A small spectrogram diffusion model, trained from scratch.
Data: trained on single English nouns, adjectives and verbs, spoken by a formant synthesiser in many voices, 45.5 epochs.
Rows from block 3 of a small spectrogram diffusion model, named by matrix and row number. Rows with one number belong to one neuron. Each number is 50 + 12 x the weight over its row's rms, rounded and kept within 0 to 99. All counts start at 0. After the name is the row's rms in percent of the matrix's.
After each neuron's rows are labels from the 100 clips, of 14848 (inputs lightly noised), where the neuron reaches its highest value: "strongest on" is what is common among them. Only what is clearly more common there than usual is listed. The data: single English nouns, adjectives and verbs, spoken by a formant synthesiser in many voices. In brackets: how many of the 100, against the usual share in percent.
# fc1: MLP up (model.blocks.3.mlp.fc1.weight, 384x192), inputs 0-63
# fc2: MLP down (model.blocks.3.mlp.fc2.weight, 192x384, transposed), outputs 0-63

fc1.140 123:48 59 55 53 39 46 43 55 32 50 49 56 70 63 47 43 37 38 50 67 60 35 40 58 45 36 70 48 43 70 49 67 70 59 50 26 51 37 46 44 66 59 49 49 50 75 52 42 26 53 68 49 49 42 46 50 39 41 27 58 42 43 57 41
fc2.140 122:38 60 37 45 53 63 31 35 41 75 43 56 55 71 45 42 76 77 35 35 47 39 57 67 66 50 25 62 61 63 48 44 68 48 67 65 58 49 50 48 30 54 40 47 31 47 38 42 48 50 49 74 45 41 46 69 59 69 53 65 57 65 38 47
strongest on: voice: child-like voice (85 vs 25.6)

fc1.230 110:55 31 36 46 42 72 37 78 64 24 41 51 35 70 49 48 56 38 67 37 54 33 48 39 36 63 57 64 68 69 70 68 56 57 65 33 61 55 69 48 39 41 57 50 48 61 59 44 63 48 52 40 51 50 63 59 47 50 65 43 53 51 59 43
fc2.230 089:46 65 53 52 62 26 49 46 42 67 48 41 68 51 43 55 30 58 30 70 53 67 49 39 46 49 43 36 36 22 30 36 45 66 35 67 47 45 40 61 52 57 48 36 48 39 46 51 50 64 34 56 37 60 56 48 29 79 40 51 79 56 42 61
strongest on: thin (high-pass) (63 vs 12)

fc1.12 112:48 41 34 60 50 37 63 51 60 63 61 42 67 30 57 53 55 52 40 40 64 40 44 56 25 46 56 52 59 69 45 78 47 55 63 46 41 81 53 61 70 41 61 62 40 62 36 45 40 49 52 59 57 41 70 52 52 55 55 60 47 58 56 19
fc2.12 120:53 55 60 36 59 45 55 48 44 52 49 39 45 57 50 50 53 46 50 66 73 65 57 81 46 81 58 69 49 69 58 60 39 37 38 22 41 71 55 38 49 26 55 66 39 37 68 53 45 48 59 73 65 40 29 48 62 59 39 58 38 67 58 48
strongest on: mains hum (71 vs 12.8)

fc1.204 106:53 46 53 43 45 39 76 38 36 45 37 53 38 49 43 53 67 74 46 51 74 47 50 61 53 31 65 50 45 57 53 56 50 57 36 39 46 46 49 54 52 56 54 42 67 55 64 56 63 67 54 54 56 46 57 67 53 45 32 56 55 40 61 60
fc2.204 115:40 46 53 54 72 50 40 57 55 27 38 72 47 50 42 55 50 71 51 56 54 68 38 52 52 34 54 60 59 65 50 36 50 66 56 68 53 32 54 27 49 28 47 51 35 40 30 16 52 41 49 62 53 39 53 37 36 28 62 66 83 44 56 28
strongest on: reverberation (100 vs 34.8)

fc1.366 118:53 75 41 53 55 48 57 73 53 58 30 50 49 59 64 19 50 38 37 52 31 33 55 60 52 59 51 65 36 37 64 62 50 53 53 64 45 51 66 60 59 60 51 36 66 47 40 61 36 53 51 33 44 48 37 61 53 57 39 42 40 48 47 51
fc2.366 120:49 35 52 48 53 47 38 40 27 50 47 25 57 45 57 79 45 52 61 62 40 31 48 42 49 36 33 35 35 56 45 62 65 68 49 60 59 50 48 53 48 47 60 51 42 69 63 31 65 54 50 41 60 62 54 28 35 49 48 77 54 36 53 55
strongest on: voice: high voice (56 vs 24.7)

fc1.240 116:50 81 49 35 65 43 56 53 62 42 49 68 53 53 27 68 65 60 52 46 70 37 37 62 72 48 72 36 61 69 50 58 61 58 32 51 21 33 58 55 52 46 26 34 42 72 32 58 36 53 57 40 30 53 35 74 37 64 67 69 35 59 56 53
fc2.240 103:46 36 40 65 45 45 54 46 34 48 45 60 57 41 45 49 31 65 42 26 42 67 38 68 43 46 57 61 57 57 45 35 38 32 56 41 74 62 44 53 67 65 58 65 43 74 39 55 59 49 56 41 72 47 61 59 55 36 51 30 22 58 49 70
strongest on: /t/ (77 vs 27.1); /ɑ/ (26 vs 10.1)

fc1.25 082:36 40 51 51 48 44 56 45 62 14 55 26 43 48 48 44 56 51 42 72 41 57 39 51 51 31 34 48 58 30 53 57 46 41 34 46 49 55 46 59 71 48 32 37 50 51 61 52 63 41 15 40 58 56 57 48 69 54 56 45 43 53 76 57
fc2.25 083:57 49 33 44 42 55 39 70 31 68 52 31 41 59 48 82 35 50 50 38 60 39 34 33 43 45 45 58 40 71 58 69 66 53 71 44 52 53 58 20 38 29 56 59 45 51 47 46 55 47 53 82 35 56 43 51 25 46 34 75 59 74 42 60
strongest on: voice: high voice (52 vs 24.7)

fc1.146 098:44 59 49 49 24 30 58 66 60 44 55 49 39 54 61 61 78 89 50 42 72 50 66 53 47 24 51 53 45 44 48 59 56 60 52 57 39 53 77 53 65 48 44 56 38 44 54 50 62 55 54 49 51 41 43 49 42 56 50 54 55 52 62 52
fc2.146 089:45 46 51 40 49 65 39 50 32 55 61 60 48 69 36 52 36 16 36 51 34 63 30 40 41 76 40 51 43 57 64 44 56 43 32 58 43 47 31 48 58 45 53 48 69 41 46 63 47 48 30 44 60 51 71 65 72 64 61 45 52 38 68 51
strongest on: reverberation (78 vs 34.8); /k/ (60 vs 18.2)

fc1.254 091:41 50 33 32 41 52 53 60 46 27 33 41 52 52 42 60 67 52 46 42 55 60 43 52 48 52 46 46 66 40 72 49 36 67 57 36 51 50 39 47 65 50 31 40 59 40 36 64 41 73 60 72 34 52 47 52 60 65 51 70 32 47 49 43
fc2.254 091:34 54 48 42 53 81 54 37 55 60 41 46 51 53 75 50 49 50 71 27 36 65 84 62 49 69 73 54 42 65 38 33 59 37 66 49 43 49 65 37 50 67 46 50 49 36 55 52 39 45 51 19 53 48 45 60 60 45 33 55 41 52 51 40
strongest on: /ɝ/ (30 vs 12.8)

fc1.235 089:68 55 69 53 41 55 50 66 59 33 58 47 40 44 57 75 47 38 43 31 59 59 57 50 51 49 52 55 47 76 61 43 59 45 52 47 45 46 46 47 37 63 46 43 37 60 60 45 46 67 49 68 38 35 55 67 50 45 71 61 58 43 59 38
fc2.235 097:44 42 44 32 64 50 38 64 34 68 49 60 69 49 37 50 49 52 63 64 22 44 52 71 66 45 60 50 62 53 40 54 63 39 59 63 73 50 50 42 49 70 55 61 63 53 58 62 43 64 56 32 43 50 47 49 58 47 44 43 39 69 48 66
strongest on: thin (high-pass) (34 vs 12)

fc1.130 085:46 60 45 32 37 47 43 73 44 46 47 49 49 35 45 59 38 43 63 48 26 70 41 54 74 53 40 35 49 52 54 47 59 46 50 42 53 45 50 42 27 39 59 28 83 59 56 40 35 66 39 57 52 60 57 48 32 41 38 66 51 32 41 56
fc2.130 082:48 46 37 63 69 42 43 53 53 46 44 57 48 57 32 55 56 50 46 61 86 28 34 52 38 15 43 59 57 65 40 61 43 51 47 48 37 47 58 72 57 63 51 67 30 48 43 65 69 57 68 30 59 54 66 58 69 49 52 30 44 70 72 55
strongest on: /s/ (56 vs 20.4); /ɔ/ (54 vs 9.5); /f/ (27 vs 8.8); /ə/ (25 vs 7.6)

fc1.379 107:72 41 55 34 48 54 43 69 56 51 47 28 48 57 48 62 52 53 42 24 46 32 44 56 61 33 49 54 60 75 64 72 46 34 50 47 45 33 65 51 40 77 47 36 53 56 48 51 41 64 48 34 45 65 43 58 56 43 50 33 34 65 63 35
fc2.379 101:50 62 39 53 53 50 44 35 42 19 59 40 57 65 34 21 30 47 43 67 61 63 60 32 45 52 38 58 53 34 33 41 37 59 36 60 41 64 52 57 55 44 60 55 48 39 49 63 44 42 42 64 33 41 64 49 39 55 61 49 60 42 65 78
strongest on: thin (high-pass) (97 vs 12); white noise (32 vs 12.4)

fc1.312 099:65 36 19 49 66 46 47 61 40 53 63 27 35 47 42 56 57 35 53 57 32 32 53 54 65 57 63 77 46 57 81 58 41 30 52 43 50 39 81 47 42 49 67 59 50 57 41 44 46 62 34 64 42 53 42 48 48 32 31 72 43 63 40 53
fc2.312 098:38 63 51 52 42 53 47 50 64 35 44 56 57 33 55 33 40 65 30 40 59 78 40 26 45 32 44 51 46 36 31 49 48 63 36 52 39 62 21 46 60 49 38 52 65 55 51 59 65 40 52 64 57 42 53 46 52 57 61 36 43 45 42 23
strongest on: intonation: rising (75 vs 23.7)

fc1.369 084:54 52 52 53 40 63 30 48 41 42 44 54 34 50 46 38 50 60 49 63 34 44 45 52 61 53 32 58 52 21 60 47 57 29 59 59 46 53 55 48 37 56 50 53 69 57 47 44 54 63 41 36 29 11 46 56 48 44 52 29 52 34 59 52
fc2.369 084:62 39 69 53 62 20 72 57 48 52 45 59 48 46 61 71 35 38 61 45 70 55 39 35 43 47 81 30 39 77 55 43 39 68 36 55 51 35 53 49 48 66 64 40 47 38 55 53 24 59 54 67 54 91 55 38 46 77 50 54 53 48 57 41
strongest on: voice: child-like voice (67 vs 25.6)

fc1.280 121:46 62 26 29 41 53 41 53 61 56 68 51 56 55 70 59 41 54 48 37 28 69 49 67 48 23 40 27 61 55 61 60 35 32 61 57 39 46 49 50 41 39 73 49 61 52 41 53 68 52 41 40 53 53 46 61 39 65 31 44 46 44 41 48
fc2.280 112:56 32 67 62 45 59 53 65 43 52 44 57 55 48 61 49 54 24 52 32 43 26 39 24 56 57 84 56 32 70 22 50 64 64 33 66 49 22 64 56 45 63 48 43 41 58 49 43 34 64 57 53 61 27 58 32 54 78 63 55 55 50 46 48
strongest on: voice: high voice (70 vs 24.7)

fc1.181 086:53 38 44 39 27 40 80 38 42 42 63 59 41 56 62 53 68 48 42 61 44 21 68 52 48 46 52 52 51 45 53 33 55 69 54 47 49 43 46 55 45 48 78 29 45 39 50 65 57 57 50 87 44 40 66 59 59 69 31 68 68 61 56 51
fc2.181 093:66 46 33 50 79 59 34 40 47 55 47 51 52 62 50 43 41 74 60 67 62 49 31 70 53 47 62 59 52 53 44 69 37 37 49 53 50 56 54 48 55 56 33 64 46 57 65 49 54 44 67 37 36 59 33 61 62 48 61 44 43 63 36 42
strongest on: reverberation (100 vs 34.8); voice: child-like voice (78 vs 25.6)

fc1.313 101:34 45 45 52 43 54 33 42 53 42 39 49 46 55 74 79 63 69 52 59 43 40 34 70 51 42 80 56 57 43 36 52 32 40 48 30 51 46 61 44 57 54 56 82 46 62 55 62 50 64 72 46 57 58 54 67 44 59 32 50 51 40 41 52
fc2.313 082:48 48 51 66 53 62 54 46 44 63 57 42 75 64 46 58 33 58 45 91 51 54 65 44 55 55 61 62 48 48 39 60 59 53 37 66 56 64 65 50 51 67 62 62 49 29 61 63 43 46 49 25 52 65 54 44 28 45 55 50 53 48 34 47
strongest on: voice: child-like voice (98 vs 25.6); /s/ (79 vs 20.4)

fc1.124 132:46 34 51 32 59 63 54 45 58 38 34 64 26 45 46 67 54 66 60 62 51 47 62 27 66 31 49 48 65 69 55 42 43 48 53 44 46 35 36 58 43 61 46 44 49 58 32 32 57 62 43 49 65 60 57 45 49 52 51 61 53 49 62 47
fc2.124 123:59 38 54 37 58 52 41 78 49 71 33 62 72 57 42 39 31 53 43 52 49 54 35 63 58 56 64 52 34 61 48 59 38 44 45 57 55 38 34 28 54 70 42 44 48 47 54 42 56 37 58 34 36 44 34 57 41 45 68 50 35 44 43 51
strongest on: /t/ (67 vs 27.1)

fc1.41 084:81 43 57 75 33 41 57 49 44 38 51 59 54 37 50 67 66 50 60 57 58 57 43 44 39 24 50 51 56 48 37 60 52 45 47 56 46 43 35 28 55 41 37 45 58 57 48 69 77 62 52 55 54 54 40 36 51 60 60 15 43 55 32 48
fc2.41 077:31 53 44 48 32 34 46 48 44 59 55 38 48 52 45 58 27 53 57 44 43 45 74 63 61 48 51 44 37 50 55 31 44 53 27 67 42 58 60 66 36 65 50 28 38 57 62 44 27 44 42 63 30 51 50 77 65 27 55 74 54 42 49 56
strongest on: mains hum (43 vs 12.8); /ɑ/ (31 vs 10.1)

fc1.327 092:37 74 76 50 47 38 56 55 55 60 27 49 47 48 67 49 62 73 72 50 44 52 27 66 53 48 67 55 72 72 50 45 32 67 47 55 54 46 64 67 46 59 64 33 69 46 62 36 62 57 65 23 48 28 61 62 50 30 41 60 56 64 47 55
fc2.327 090:41 31 27 52 40 53 38 51 42 44 52 36 43 52 42 47 33 34 32 34 64 47 59 31 52 53 38 49 52 44 34 38 53 51 53 37 38 46 31 47 49 53 34 57 56 65 45 72 47 46 39 67 45 68 69 29 46 87 34 49 56 44 60 37
strongest on: reverberation (100 vs 34.8)

fc1.306 118:71 27 57 43 55 60 58 35 64 64 19 66 44 42 56 69 52 58 57 50 75 51 48 48 61 32 57 54 32 68 55 52 56 45 62 52 19 39 66 66 42 69 45 35 43 31 57 68 44 25 59 34 34 72 57 78 60 29 52 55 49 53 45 46
fc2.306 104:63 56 54 61 65 39 38 65 66 36 32 64 58 41 53 56 61 49 39 34 47 49 61 56 52 46 37 48 56 39 40 68 48 55 19 54 42 55 57 69 36 57 46 52 73 46 50 54 66 39 40 57 36 47 44 37 61 44 29 61 41 55 38 48
strongest on: voice: child-like voice (77 vs 25.6)

fc1.179 090:44 55 57 54 64 32 55 49 27 39 48 47 35 58 58 46 39 45 34 38 76 47 80 50 42 41 44 49 55 71 59 59 57 59 38 70 48 51 59 46 61 32 43 34 51 60 49 62 51 49 62 33 70 65 52 35 49 46 57 55 42 49 48 29
fc2.179 109:60 46 38 29 43 70 64 43 69 57 48 61 66 27 55 39 42 51 63 46 27 53 25 53 58 68 54 62 51 20 42 50 58 51 49 52 56 54 33 46 72 48 28 47 36 35 56 55 20 57 53 52 58 42 56 59 42 68 20 55 68 45 60 58
strongest on: voice: high voice (81 vs 24.7)

fc1.358 204:46 47 36 55 44 41 47 62 63 61 47 64 34 49 50 41 48 75 54 41 55 70 50 45 39 48 49 52 35 67 65 64 80 70 61 48 35 66 32 55 43 51 43 41 52 45 32 44 36 54 40 42 39 46 45 60 32 69 45 27 36 46 45 48
fc2.358 204:55 26 53 69 26 57 47 43 50 38 50 21 52 53 53 57 45 43 34 27 59 56 56 55 58 51 63 56 71 48 56 61 49 58 68 52 42 48 58 49 39 50 56 47 62 49 39 43 42 47 47 40 38 76 60 58 53 54 44 40 62 61 44 30
strongest on: mains hum (87 vs 12.8)

fc1.127 087:51 35 49 64 42 47 43 57 54 25 80 56 41 41 54 70 53 36 54 38 62 53 33 60 32 73 32 33 56 57 55 57 48 44 34 75 59 69 68 70 50 64 52 41 41 59 49 37 74 48 57 62 44 65 57 70 64 53 42 52 74 60 59 46
fc2.127 085:53 49 54 45 44 32 35 29 45 77 44 57 37 63 37 42 54 78 60 78 49 35 69 37 55 48 53 56 50 53 46 48 72 56 46 44 44 20 53 28 68 40 50 33 64 53 62 52 17 54 50 42 59 54 52 41 51 32 63 36 48 59 59 55
strongest on: voice: child-like voice (61 vs 25.6); /ɝ/ (38 vs 12.8)

fc1.346 092:50 55 38 27 51 68 56 68 61 50 58 54 55 27 38 30 47 59 50 69 54 46 48 25 61 39 31 48 36 59 62 26 15 68 62 42 66 38 36 57 41 55 53 36 46 63 34 37 60 55 44 60 47 41 57 48 44 41 58 39 44 38 47 50
fc2.346 080:36 46 50 64 49 45 27 40 36 56 42 37 37 69 47 45 55 47 45 42 48 30 39 72 53 61 70 56 69 56 54 66 79 45 31 59 27 56 57 38 61 52 48 51 56 52 60 58 36 45 55 40 46 59 57 46 67 37 44 44 70 61 58 46
strongest on: /ɝ/ (53 vs 12.8); mains hum (30 vs 12.8)

fc1.274 087:28 32 74 47 46 54 59 55 55 20 48 60 31 31 53 29 61 56 67 40 52 49 52 82 53 37 47 56 48 38 61 34 29 55 46 45 53 59 50 45 39 53 62 36 57 42 58 35 44 56 49 54 32 46 82 59 63 41 49 50 63 29 75 51
fc2.274 081:47 48 17 59 47 41 52 36 56 59 50 47 60 60 54 77 43 35 42 49 54 47 59 22 49 67 59 40 59 61 39 61 54 45 64 55 56 42 49 66 54 40 57 52 44 69 52 47 47 47 49 57 72 39 24 45 34 55 49 34 42 62 13 51
strongest on: reverberation (99 vs 34.8); /s/ (53 vs 20.4)

fc1.89 085:37 73 51 52 64 64 44 73 51 45 56 67 61 69 55 52 53 34 54 43 32 43 31 49 57 76 34 47 38 47 58 69 59 48 58 33 67 42 48 64 51 53 35 33 38 53 56 49 38 56 35 26 48 30 55 64 65 34 69 61 55 32 65 39
fc2.89 084:56 43 34 40 36 57 44 36 34 32 75 53 41 51 59 31 47 31 37 65 70 66 46 64 79 48 65 30 68 40 50 41 59 35 39 41 51 50 41 50 37 46 51 56 33 54 46 56 48 39 47 47 49 31 46 48 47 43 56 40 59 55 27 49
strongest on: /t/ (76 vs 27.1)

fc1.152 084:61 52 58 41 39 38 58 46 49 63 73 40 19 45 39 55 30 45 56 43 46 55 60 52 56 56 61 45 59 67 36 60 65 43 35 70 50 58 52 81 41 49 42 58 36 64 39 36 36 44 44 40 56 61 54 56 25 59 36 57 35 71 67 40
fc2.152 092:52 60 50 69 62 58 44 64 51 42 34 37 75 53 71 47 50 45 61 42 49 58 40 59 52 47 30 42 50 56 61 24 33 49 63 71 39 56 33 25 54 44 68 41 54 45 49 58 66 71 61 26 64 40 66 51 82 52 63 40 62 41 24 50
strongest on: /t/ (83 vs 27.1); /s/ (54 vs 20.4); mains hum (49 vs 12.8)

fc1.168 102:42 61 41 46 56 58 40 47 55 60 63 46 21 40 62 52 48 50 61 59 51 51 52 61 60 54 28 49 51 47 78 50 41 32 58 46 50 60 43 57 58 64 57 59 41 39 56 27 47 50 46 44 43 63 49 43 70 50 37 38 52 75 72 31
fc2.168 100:34 53 45 62 46 55 51 50 42 51 53 56 41 64 44 75 67 63 60 63 51 60 40 46 74 52 49 28 59 41 39 49 27 55 28 42 60 41 31 47 31 34 49 51 55 39 66 44 36 46 28 21 35 49 48 44 40 43 57 48 66 56 35 78
strongest on: mains hum (61 vs 12.8); /i/ (25 vs 8.7)

fc1.141 087:31 47 49 39 46 37 64 59 57 32 35 57 53 55 50 46 47 58 59 64 46 50 59 60 49 50 55 36 60 64 44 59 49 63 41 65 46 26 57 54 41 52 60 46 46 29 68 63 29 56 35 41 56 57 46 34 58 38 14 49 37 62 35 54
fc2.141 090:59 52 63 66 59 71 49 42 45 62 47 26 43 51 55 62 52 45 49 52 39 56 56 59 59 39 56 68 60 39 47 55 38 53 49 48 51 66 53 58 58 66 30 52 49 57 31 41 79 67 59 53 29 39 62 55 48 62 72 56 60 40 70 53
strongest on: reverberation (100 vs 34.8); voice: child-like voice (60 vs 25.6)

fc1.305 080:63 48 45 26 48 54 69 64 43 45 59 17 37 47 42 54 25 45 40 59 74 57 43 38 55 62 58 49 39 50 62 75 40 32 26 61 57 38 61 54 42 43 44 54 50 56 53 56 56 55 54 37 33 35 60 51 55 21 48 69 56 41 38 63
fc2.305 087:54 42 52 59 39 50 42 43 66 60 34 54 64 66 58 49 43 68 56 70 36 55 52 39 41 13 54 47 56 60 46 34 58 59 73 64 45 69 62 57 48 33 33 52 33 48 48 47 57 52 40 40 55 47 38 59 36 85 45 53 65 50 47 47
strongest on: voice: high voice (52 vs 24.7); /ɝ/ (38 vs 12.8); /ɪ/ (32 vs 14.2)

fc1.177 090:47 52 35 47 36 30 30 47 47 32 41 39 51 53 53 65 52 65 42 38 43 72 56 60 36 46 39 35 51 46 50 44 66 60 50 38 43 68 28 55 69 36 24 55 43 45 52 69 49 74 77 68 61 56 47 42 68 62 46 59 51 25 59 50
fc2.177 086:53 58 36 48 54 39 53 45 53 47 58 48 42 43 53 48 50 47 47 52 44 46 68 54 51 42 40 62 57 62 56 81 47 51 37 48 59 43 71 47 50 57 59 37 57 35 63 52 42 55 69 56 63 43 30 68 28 37 58 64 57 23 49 48
strongest on: thin (high-pass) (46 vs 12)

fc1.24 081:38 54 73 67 67 32 48 43 40 76 59 57 56 55 55 52 45 49 45 41 46 68 47 58 49 55 49 54 61 55 59 55 43 50 49 51 79 37 70 44 67 44 45 58 52 54 52 47 49 36 47 56 32 47 73 50 54 43 69 34 38 46 69 43
fc2.24 127:51 46 47 36 31 60 21 49 43 37 43 38 38 48 46 49 56 51 45 56 66 37 55 47 49 40 44 49 46 59 48 45 54 65 45 52 09 29 50 73 62 57 59 46 47 56 40 44 50 56 49 49 52 57 66 35 53 40 58 59 70 46 59 41
strongest on: voice: high voice (62 vs 24.7); thin (high-pass) (35 vs 12)

fc1.299 082:50 58 51 50 64 41 26 52 48 58 40 58 51 56 60 57 31 30 42 35 30 59 36 50 58 57 52 41 35 52 66 54 55 56 72 57 78 60 58 41 67 21 51 37 44 70 35 15 54 51 29 68 39 47 56 59 55 68 56 64 69 52 62 32
fc2.299 093:81 49 34 61 42 67 65 26 66 48 45 49 54 51 50 63 58 45 45 38 61 34 44 52 33 44 71 66 49 56 60 56 27 26 32 37 39 52 42 55 44 62 64 47 36 32 72 57 53 25 68 50 36 39 40 54 44 45 65 27 46 44 64 63
strongest on: /p/ (27 vs 9.5)

fc1.193 105:74 44 56 47 50 30 65 51 63 42 60 42 47 52 56 53 46 30 49 49 54 50 37 40 57 48 48 52 56 54 48 32 55 63 52 39 38 51 58 60 24 43 72 68 28 60 48 64 32 56 48 38 44 28 44 59 26 51 54 62 37 47 45 51
fc2.193 085:51 43 62 70 22 47 42 70 57 26 48 53 42 70 32 52 46 44 60 57 63 53 36 45 27 38 51 58 49 48 63 50 71 57 57 63 41 48 65 64 53 50 47 60 33 28 61 49 44 41 44 29 34 62 56 30 45 45 68 49 50 50 55 33
strongest on: thin (high-pass) (46 vs 12)

fc1.197 084:27 51 60 61 44 40 54 45 55 52 68 49 74 56 67 54 53 59 67 36 27 33 56 49 64 49 44 58 69 42 36 57 55 51 59 72 38 39 35 48 54 52 56 32 54 45 53 48 70 49 57 44 46 47 56 41 44 63 78 42 48 47 57 61
fc2.197 082:32 37 52 36 51 46 53 39 69 34 43 45 44 37 51 65 57 26 60 38 58 63 54 41 30 45 52 55 48 54 51 51 56 53 50 39 63 53 52 38 56 42 45 48 57 48 62 58 71 63 71 60 54 41 42 61 60 50 65 58 29 21 59 52
strongest on: /s/ (83 vs 20.4); voice: deep voice (53 vs 25.1)

fc1.109 101:48 31 53 46 50 53 56 43 33 53 41 48 67 58 39 47 44 69 35 24 57 30 36 75 49 43 50 58 65 40 56 59 40 38 36 55 56 51 60 63 42 67 57 33 48 56 15 52 47 50 61 38 48 43 48 49 52 41 49 42 44 37 66 46
fc2.109 105:58 52 56 72 49 58 33 65 50 48 49 20 56 56 49 55 37 49 62 43 43 50 57 67 64 37 60 55 49 28 29 45 38 53 75 51 51 38 75 54 62 48 34 62 53 52 58 59 68 35 65 55 43 34 61 47 61 44 69 40 38 55 35 61
strongest on: mains hum (38 vs 12.8)

fc1.5 081:51 50 69 55 38 40 57 46 39 55 45 52 49 45 49 40 36 68 61 37 54 46 39 63 37 43 62 65 55 27 72 54 51 65 42 38 43 44 49 56 50 42 68 58 44 40 52 35 72 50 68 69 42 39 63 44 60 35 57 39 30 08 38 59
fc2.5 073:50 54 41 40 43 43 57 47 44 15 59 66 48 64 35 51 71 32 45 46 49 61 59 61 44 49 34 33 26 55 34 50 61 50 45 44 56 48 53 44 41 54 30 65 54 73 31 47 40 39 38 51 37 41 45 51 45 50 40 48 56 52 39 27
strongest on: reverberation (80 vs 34.8)

fc1.228 081:54 52 64 52 27 60 65 45 54 62 66 43 62 38 54 36 36 34 67 33 60 40 27 78 60 58 53 48 56 50 64 39 44 45 50 40 36 47 54 77 36 40 56 41 54 54 54 68 60 62 42 49 46 43 55 46 31 32 38 41 44 54 37 27
fc2.228 099:52 59 56 46 27 57 67 50 43 49 47 41 48 56 67 47 63 50 56 35 46 56 55 70 52 38 53 54 34 48 51 66 47 40 34 31 71 56 33 49 62 60 72 53 62 46 48 46 59 51 44 52 68 28 34 43 51 46 52 31 62 41 56 37
strongest on: intonation: rising (78 vs 23.7)

fc1.149 082:56 36 38 50 40 41 40 46 60 39 50 57 43 41 55 59 57 55 36 61 65 45 43 55 61 51 31 26 44 46 35 32 59 59 31 44 34 53 46 60 61 67 44 54 50 64 42 61 17 57 47 50 29 85 26 48 66 34 31 58 57 47 59 40
fc2.149 097:57 55 60 53 69 27 57 42 52 63 31 38 58 44 44 51 51 62 50 47 46 70 71 41 73 36 64 68 38 69 36 59 39 35 62 68 51 55 38 43 50 46 44 44 46 33 43 62 43 21 61 64 71 25 75 44 54 81 41 59 46 56 62 28
strongest on: thin (high-pass) (61 vs 12)

fc1.119 091:60 54 48 50 70 54 33 49 43 23 60 49 58 58 49 87 44 54 44 70 38 61 46 56 55 47 48 51 31 62 25 66 43 54 62 47 51 54 40 56 67 72 64 40 58 55 55 56 50 55 39 36 56 52 44 44 38 58 50 41 65 60 52 47
fc2.119 102:58 42 44 42 67 37 53 57 73 30 30 46 60 52 63 39 43 52 63 27 68 42 53 54 44 43 49 48 76 54 56 41 50 45 45 55 43 57 26 56 42 44 49 26 32 45 48 47 61 43 67 51 38 65 49 52 59 43 50 57 35 57 45 43
strongest on: voice: child-like voice (91 vs 25.6)

fc1.368 108:55 59 35 45 82 54 08 49 52 51 61 60 34 45 44 60 32 49 40 61 53 26 57 48 56 56 52 41 52 63 36 53 34 52 39 64 39 49 51 26 49 58 48 75 58 85 54 54 52 42 64 55 54 49 47 44 50 36 59 37 35 46 50 19
fc2.368 122:51 59 73 59 37 54 39 38 62 37 54 47 37 49 45 60 58 60 52 28 50 46 46 51 45 61 50 52 53 45 72 63 63 39 43 43 41 39 61 49 53 34 76 38 39 16 63 59 38 60 46 50 43 49 59 69 48 57 33 43 48 33 48 61
strongest on: /t/ (56 vs 27.1)

fc1.56 096:66 54 58 49 58 74 61 40 57 40 48 45 42 33 33 58 45 59 24 52 55 38 53 66 56 36 76 57 54 63 29 63 44 41 40 50 51 55 55 39 38 64 65 43 53 57 32 53 37 58 58 45 50 31 66 35 42 37 59 39 44 42 54 76
fc2.56 094:63 32 54 45 54 34 60 49 45 69 53 49 55 45 54 46 46 48 45 56 32 58 56 41 67 45 40 50 43 57 51 51 39 42 62 53 39 36 67 33 59 51 42 43 52 27 44 57 54 49 43 54 74 31 44 51 38 54 40 48 56 24 68 42
strongest on: /t/ (64 vs 27.1)

fc1.15 092:42 57 49 55 67 40 54 46 48 48 52 50 60 34 53 47 50 84 36 48 45 63 71 57 54 66 47 51 30 44 32 39 38 49 40 55 58 19 53 55 51 62 58 38 62 25 34 58 51 58 49 68 40 35 40 39 45 49 47 49 63 32 50 42
fc2.15 115:46 42 47 61 54 49 43 43 58 56 49 35 37 81 51 45 48 34 44 52 52 48 20 39 55 24 49 59 49 61 61 59 55 73 45 37 28 49 50 31 68 50 45 54 59 45 58 19 63 64 59 52 39 50 56 55 44 43 64 37 32 51 67 46
strongest on: voice: child-like voice (68 vs 25.6); intonation: rising (49 vs 23.7); /i/ (25 vs 8.7)

fc1.374 085:47 61 46 68 65 53 51 67 43 50 12 52 54 30 60 60 50 44 71 45 61 56 64 25 45 67 23 44 51 49 48 41 56 55 41 63 38 41 28 46 29 44 59 50 52 40 36 66 46 36 39 47 58 53 57 45 57 46 52 79 48 69 58 33
fc2.374 084:48 44 58 41 25 48 52 24 43 53 66 69 51 67 52 39 47 55 39 43 44 41 27 69 54 41 76 60 45 63 44 69 37 43 53 55 54 51 59 47 60 51 45 40 53 40 82 38 56 73 54 56 54 52 35 42 31 41 53 25 46 46 36 45
strongest on: /p/ (27 vs 9.5)

fc1.117 115:52 30 58 35 69 36 48 74 47 37 68 41 56 56 54 60 45 41 46 45 54 44 45 50 49 57 45 53 41 61 59 66 34 43 43 49 37 47 35 42 45 43 60 36 47 60 44 64 55 31 48 49 55 54 50 48 46 53 31 22 25 46 63 57
fc2.117 121:35 59 36 55 62 64 43 65 67 55 43 42 39 46 35 57 52 43 45 42 59 52 54 64 65 41 49 68 46 63 31 41 57 58 62 47 57 56 39 34 36 43 36 47 55 34 38 50 22 20 52 45 48 28 53 58 56 74 56 56 58 65 28 33
strongest on: voice: high voice (80 vs 24.7)